python train.py --model="self-supervised image encoder" --dataset="histories of elementary cellular automata, time running down" --train_examples=147500 --image_size=48 --crop_scale_min=0.2 --horizontal_flip=true --color_jitter=0.6 --cutout=0.4 --method="simclr" --arch="vit" --norm="layernorm" --norm_position="pre" --activation="gelu" --mlp_ratio=2 --head_dim=32 --fused_qkv=true --bias="qkv" --qk_norm=false --parallel_block=false --inner_norm=false --patch_size=[6, 6] --layers=8 --width=384 --positions="rope" --pooling="mean" --projector_hidden=512 --projector_out=256 --projector_hidden_layers=1 --temperature=0.2 --init="lecun_normal" --residual_init="none" --optimizer="adamw" --lr=0.00094 --beta1=0.9 --beta2=0.99 --eps=1e-06 --grad_clip=3.0 --steps=8000 --batch_size=256 --epochs=13.9 --lr_schedule="cosine" --final_lr_fraction=0.01 --warmup_steps=400 --weight_decay=0.0
Rows from block 3 of a small self-supervised image encoder, named by matrix and row number. Rows with one number belong to one neuron. Each number is 128 + 32 x the weight over its row's rms, rounded and kept within 0 to 255. All counts start at 0. Numbers have three digits each. After the name is the row's rms in percent of the matrix's.
After each neuron's rows are labels from the 100 images, of 14848, where the neuron reaches its highest value: "top examples" is what is common among them; "place" is the part of the image that holds the peak. Only what is clearly more common there than usual is listed. The data: histories of elementary cellular automata, time running down. In brackets: how many of the 100.
# fc1: MLP up (model.blocks.3.mlp.fc1.weight, 768x384), inputs 192-239
# fc2: MLP down (model.blocks.3.mlp.fc2.weight, 384x768, transposed), outputs 192-239

fc1.365 104:111118093163155106143104057145127136152045165135099136121126110141126116203136163123141147152130144113163158108189146105212151095116178131148149
fc2.365 105:155163124107136146153155138136094141100136138142136076120147142109144083110090160119147119107166150120087106143132167085112071106141107139120142
top examples: 101 turns on (76); 001 turns on (75); sparse start (60)
place: top right (32)

fc1.270 102:111093149099169129156156104127071051185097145150148111152113165115162143139141136133135120095109078088154134146144159132126138127110166168148160
fc2.270 107:109113145142125098133174106119117108100112116091120124104183141175083137094078154116138129144120178123098129120179124120086114108150135111170117
top examples: 100 turns on (89); 001 turns on (79); sparse start (71)
place: top right (33)

fc1.263 100:121125104159117170142114047182135144138131173167113121089132121100128107149117177154126184188087122101059169170146099103095151180136101114129157
fc2.263 096:070160150158119105112124110049141112067072069172132115111119146118125129161088123170197122125147089110130109123091108129159143113128166112163095
top examples: 111 turns on (100); 110 turns on (95); 011 turns on (90); large cells (83)
place: top left (35)

fc1.570 098:147164111195114187124140155162091127158096133155107147116152170136117123144128168197079174105123085136126192168130155117188163139132117131113178
fc2.570 094:114180104089133112159110114174115134132090093149151086151175080098133110088153146154113125137150120160096105106110084115127159117111085150129140
top examples: 000 turns on (100); dense start (58)
place: top left (35)

fc1.186 101:125139140131108166129157076178168153121131105130160156127098136135161145182109107162129107107091109159077144106104121119132157125153113152088140
fc2.186 108:238160121140146154103122174115087144164151147176092061132105095073154119079126197184115099167148113146133118157110141109148144152062065194139090
top examples: 011 turns on (99); 110 turns on (96); 111 turns on (93); large cells (78)
place: top left (40); top centre (27)

fc1.642 098:135083129140089087163115088156131111143133110115091165082149131138120083202149173126081164112136141110144188185086129141119149126144140128106140
fc2.642 106:161089108134121086116091177110162103116109107126082142134167104145142122127108158190147184144081119162170126126138141062135161113132126194138101
top examples: 111 turns on (100); dense start (66)
place: top left (36)

fc1.698 105:076124072139177114114101134141124179180168119135114125087152196133085108091128163137104171065106122119086105187105120162120169160132159079150128
fc2.698 128:089132074093150095099075095175188113102149149105103179163100143091103151131157146135068155094100146142085095188104109071129168173139185115032121
top examples: 111 turns on (100); 011 turns on (96); 110 turns on (95)
place: middle left (25)

fc1.718 100:102103094200083108163103107130074212115100134138124140143151125182130149188135123154146213138136091118073171174116186112150107116144160189075156
fc2.718 102:139165101114106124131120189139085136166094110075161112079129089117140092100140131163068146095097187147105176155112113232133147130147071115094129
top examples: 000 turns on (100); 011 turns on (86); 110 turns on (80); sparse start (75)
place: top right (35)

fc1.419 090:094120093126107124136090092156173175121127138147113117153159168144101184126119183146144142165170078132107145124199154083132155110089072109204127
fc2.419 091:103128185121120160113111072093096147107081115123158153154179139128167110099083053147119103164205101086162132157123123122198133136104152161151174
top examples: large cells (99); 010 turns on (78); 110 turns on (77)
place: top left (37)

fc1.30 088:130123082166121161066100125156146167113207121122103171126151113115101195109106127147110125171129100126093136159076126099165147140092158137146166
fc2.30 082:099119169089158139137109126095070160066132091164121153195177162146201096119150107163155085149108175109119141129152120121133128148179115152121189
top examples: large cells (97); 010 turns on (80)
place: top right (33)

fc1.557 111:111086165094148141139209153142098122124139186149099155125136140155118135129072134084100150108116083150169123110149124122135085145108178170137165
fc2.557 124:146127091110133109151141137114115136150123113147113115080095112127106124128111160134147176096143161138084105173133173097117086135145175162156137
top examples: 100 turns on (95); 001 turns on (94); 111 turns on (85); sparse start (76)
place: top left (36); top right (32)

fc1.231 104:112073142147100140103165119134070149085132129129136121143126173146139138120097125068121102078142137173108170085159234111094148127109157200120158
fc2.231 103:171062115120119118167127177100076171134136109205155122140143097106114094111159127120113159084104144108198160201095123142099125117110080127149136
top examples: 110 turns on (98); 111 turns on (94); 011 turns on (94); 100 turns on (85)
place: top right (38); top left (38)

fc1.115 100:117175129100160111085147140145102140094138165120101194080157138106119152103119096108104164126087128145153163174110159124163139150115174113088205
fc2.115 108:148123129167127133110187139129158128101037116205110102153148163157124197110140076156182140144198095149119147215097113074147150102150136167127113
top examples: 111 turns on (100); 101 turns on (98); 110 turns on (90)
place: top left (39)

fc1.448 099:148171132162109115097112109170102174134169183065140131088142140126166130148110129108109166184155097061092162150138130126143110179086108117171125
fc2.448 097:171112173157151127072087145163129105129138121081125159080145122100159131154087120156116109154141098097134134127190089089105120149123196094129122
top examples: large cells (91); dense start (59)
place: top right (37); top centre (26)

fc1.549 097:183126092104099122098161127099107086148162155127141070112114119137132121083145125188124194180100145095198099122107140083126086148097107144149104
fc2.549 091:108124131155115106116122157102140107168181081162057093092108116142106065107108143084106088064114122160129123075161172133135135128106117107147147
top examples: 100 turns on (82)
place: top right (32)

fc1.396 106:150100130175169105102104157226164158085157143108166157126147145215124158167087127147145173149166093162136175156163207079156179149113162155178162
fc2.396 104:154117136095173102139141110181171155126124058140174063148171163129158155189123117115145076136163087104120085124031089109156136076126128181110128
top examples: 010 turns on (85); 011 turns on (85); large cells (73)
place: top centre (29)

fc1.541 100:067171108174102129109153102139153126125113160152142149182192157135128176126112129096172108156151121137134170105148126123099129090119129153113155
fc2.541 103:134169139142181126154106152153104146132152111162138108097112101111160082143128067132163088164142152153076144128152134157102136144196135158081109
top examples: large cells (75)
place: top centre (26)

fc1.134 106:062126110137110105135079106077120130150102119078086146136096095142136120161104155178111175173143141141134173126196127085169118151113153095127130
fc2.134 102:117143143071150072146082108138169142163146109133117159109160088132090104101093139137142167104134162156115163120117151110112135105127134121126167
top examples: 100 turns on (89); 001 turns on (79); 011 turns on (77); sparse start (67)
place: top left (38)

fc1.11 101:148081162136182137174134103173076104166101172164109151106166132143100119111085134110123138110164123145046106169131135060039156142111147136143152
fc2.11 093:155101198119069124102101148131137105102178059075184093123072090161145143087153121197095125148151159138111071129124189120152166142177086128120128
top examples: 111 turns on (91); 110 turns on (88); 011 turns on (83); 100 turns on (80)
place: top right (47)

fc1.733 102:085110160072128118130127066127140140103109146110157167110164119128168148203184082106095177112173112199115203096135157127122104131127191159118173
fc2.733 101:193128128128140053097121137130120140162146076161138076112157094140144070152132166112117139096119132132118125149089123120107125156147121164151119
top examples: 111 turns on (93); 110 turns on (93); 011 turns on (89); 001 turns on (80)
place: top left (37); top right (35)

fc1.685 093:087124118126109159186156133113134110153161194142151139125156172187190154079087134086150115101123164067096160125077156101145135116132142126176164
fc2.685 091:139124126102094070142100159089123156062143097149157132134120099203151134084155153075119100138135100135149086123144171157075147151118088187145153
top examples: 111 turns on (93); 110 turns on (93); 011 turns on (89); 101 turns on (87)
place: top left (37); top right (36)

fc1.211 125:091147137180160162127173076129099132137121191129083147119181165112116135144119119114106112129134113129117118137150151112155102108081140126123164
fc2.211 144:095100082129114098113094165135091088145168069143134168157135088098158109118148113119109141159137149179104138146144146173144163144186137159085093
top examples: large cells (91)
place: top right (35)

fc1.337 109:060104104086156113137174112140126198113137122082127182129130127110129152129128136064129167095138139142096112177184109166112148139122168113135163
fc2.337 119:140102137090057093162171108110084149110092090137190098142144157175086155122097123168144120108158130144136170144106095117096160094128124092126094
top examples: 111 turns on (94); 100 turns on (89); 110 turns on (85); 101 turns on (84)
place: top left (36); top centre (31)

fc1.572 094:111159181125139139160111115116132136105173089122162151119109213143182152178153112137110120165121092105156105140115106161121124129116168150116150
fc2.572 091:158130130123147163143133143154167147095174116148161116150148111079075119137147134085155137130164120104176071146120099155136157163110143138155113
top examples: 110 turns on (96); 011 turns on (95); 111 turns on (79)
place: bottom right (33)

fc1.388 095:110083127068083157145133156108145094123119117095134189153137166173086127145135176093135160094156159118139146151124111131166138124089094143165116
fc2.388 091:114069130160135129140077127106088138137165119150142114147166133170071148139140132138082082128147159105152118075102143104115174113080085102133104
top examples: 101 turns on (93); 100 turns on (81)
place: top left (36)

fc1.236 095:098070071134139134069114100164183168055173135163196145128191192167143110177101156052100151096191138163109210143114121145163145164099136199144198
fc2.236 094:155066126095127138148157109135124111103100080102164098195094116149136147156125122138160125162121098130150134135100131017122170128107129134108116
top examples: 011 turns on (91); 000 turns on (87); 111 turns on (84); 110 turns on (84)
place: top right (38); top left (35)

fc1.758 092:158152114166123135078137141143094098165115147146089177103153182124100164088099120116114211131102098103129167133156067118173133111071186115116143
fc2.758 089:100122141044140158155153133152161153128113130073159132146133093119213187180118115123128178164199064191060095107123103145154065155114149131118162
top examples: 100 turns on (94); 001 turns on (76); large cells (66)
place: top left (35)

fc1.299 103:166165074124158137124140136114098122113088147096068092167171098126124153167127135149137143151146158168121146179093120148146147122135152173099189
fc2.299 103:081089130111101120109143113143036117109143092148134147067084164118074123102113124125118122092119124105167113111107134128084146170069164088148097
top examples: 010 turns on (78); large cells (74)
place: top left (34)

fc1.429 101:093041116094130155166140130147111142071106150165126088097109145129101073169136126097129144088165077125139137129158094121155109136134177148133092
fc2.429 103:132078133060134167172112092132130147175168099106129108068161108133112122085190139178191107113143160122171137153110158177154136108076128121125145
top examples: 111 turns on (100); 011 turns on (97); 000 turns on (95); 110 turns on (86)
place: top left (50)

fc1.455 105:105104123136184119165126102151181157126065104094113127120132149088093102116103108123140159124170141107055149152119112111136141102175163131135118
fc2.455 109:126149096108063067094130115082172154100120124100153128159109110143134164154105112137139119137128105105106143092102096151104149093172079102113120
top examples: 111 turns on (98); large cells (90); 110 turns on (84)
place: top right (32)

fc1.587 107:079092128113114168153070132187103157092139107107170140115135157151125042190078144156086082148133069131098181108130127123106135138114078158126192
fc2.587 136:137068174133122129108145153132164142115149134131147135132117136130165101136097128078129076096111106148145121099068110118087128123109133124148100
top examples: 000 turns on (80)
place: middle right (25)

fc1.37 093:104096085166174157151148091173144129231091142150174098095139191127157119160098109158171141079126104122132210117164096116138117097081109076075167
fc2.37 087:132119150120119133163071151128169098166106096157148069223036168163145167107117165112145085109118143139072147149139162117112123125151104156147066
top examples: 011 turns on (87); 111 turns on (85); 110 turns on (85); 101 turns on (80)
place: top left (36)

fc1.539 089:106108124109157128154145063102145165122058115098088135129122117092146123144143079119098132157161132111095199114088149147207140114126199127091179
fc2.539 085:139154145108110078149113173120192175122122139103096081168095106143094103083137156137107119114161151155109146143144152148172058130160097178091114
top examples: large cells (86); 001 turns on (86); sparse start (65)
place: top left (35)

fc1.753 104:151100158151092139129077116130108123192148142153090157125145167122195134120148160129120168121089135153057137152126134090123159096190108047127173
fc2.753 106:059142090085119181103135085145169133103106111133076095180109143111178128147071101129159099106151111132148093093157152138191125115119144199139156
top examples: 111 turns on (99); large cells (89); 110 turns on (80); sparse start (63)
place: top right (40)

fc1.205 110:158105140149141173164114131139110117159132131162115080161144135123146081151183110173169142096132161140116090191093114182186118131146172092175134
fc2.205 112:131134155130117141133121095106121143114164140109146112121152147136053115100122166088129071177121157146181147086117171149140129170040077131161150
top examples: 010 turns on (81)
place: top right (33)

fc1.608 101:111118126149134137106196132088127183078157181134080135087090151127139109176091171118124214094161139080163138149161176102103110159134163119127186
fc2.608 101:147093193165137174159124142113101173087115123183163146133103060217177171124100049127175085137177098121149104143118164071133127153077132140134116
top examples: 111 turns on (79)
place: top left (40); top right (39)

fc1.499 108:103118084119233197121157112127134163099144097110118161141151171073057116118090139102100158076134137136128115121172117131148154133142201080132119
fc2.499 132:073136082067154111108133095171163125098140149131130115180126209104071125076126143163107160089095163084109102169119129140177161141094157122101179
top examples: 011 turns on (85); 110 turns on (82); 111 turns on (81)
place: top right (32)

fc1.372 092:084112119140121132114148153159085083164076158143137123124137131146143142137075107091083172138106142093136119185099148173103109118107180072084171
fc2.372 087:107066146127129170131179109148086156092132085119141132099063113141184116208105165090137140123158112130083104182155171076134131152088129145097085
top examples: dense start (63)
place: top left (43); top right (33)

fc1.601 095:122141096125137164118128109117130112144145163171071066124071127129166164112110144135082137091164098074141096106155217164132153174183050141127161
fc2.601 092:126106134145113170126134151108038151119091143157087111105142157147081095118108070172085082147128105082129131152155078089121133162089188097120154
top examples: large cells (76)
place: top left (42); top right (34)

fc1.393 109:159114088123159159137117094110145138161103146147093133135139143108096131167115179086114124202149116137068175146158158078100092123078132120122124
fc2.393 115:136117104150081089140124156050177047103132145071117165136120133169131154136153136141140086133169154173108166112210128114144140174174097158176118
top examples: large cells (68)
place: top right (40)

fc1.141 102:040125158111118130136205091163193149142135124145154138082153114148116128166130125080133142112153128074094176170091183127149106176138131160147139
fc2.141 099:146118149132131157092122156133069097066156091166178129062079148121132153151134097133147150118090145166186133106094160126129118151070116115188110
top examples: 111 turns on (99); 110 turns on (84); 011 turns on (81)
place: top right (32)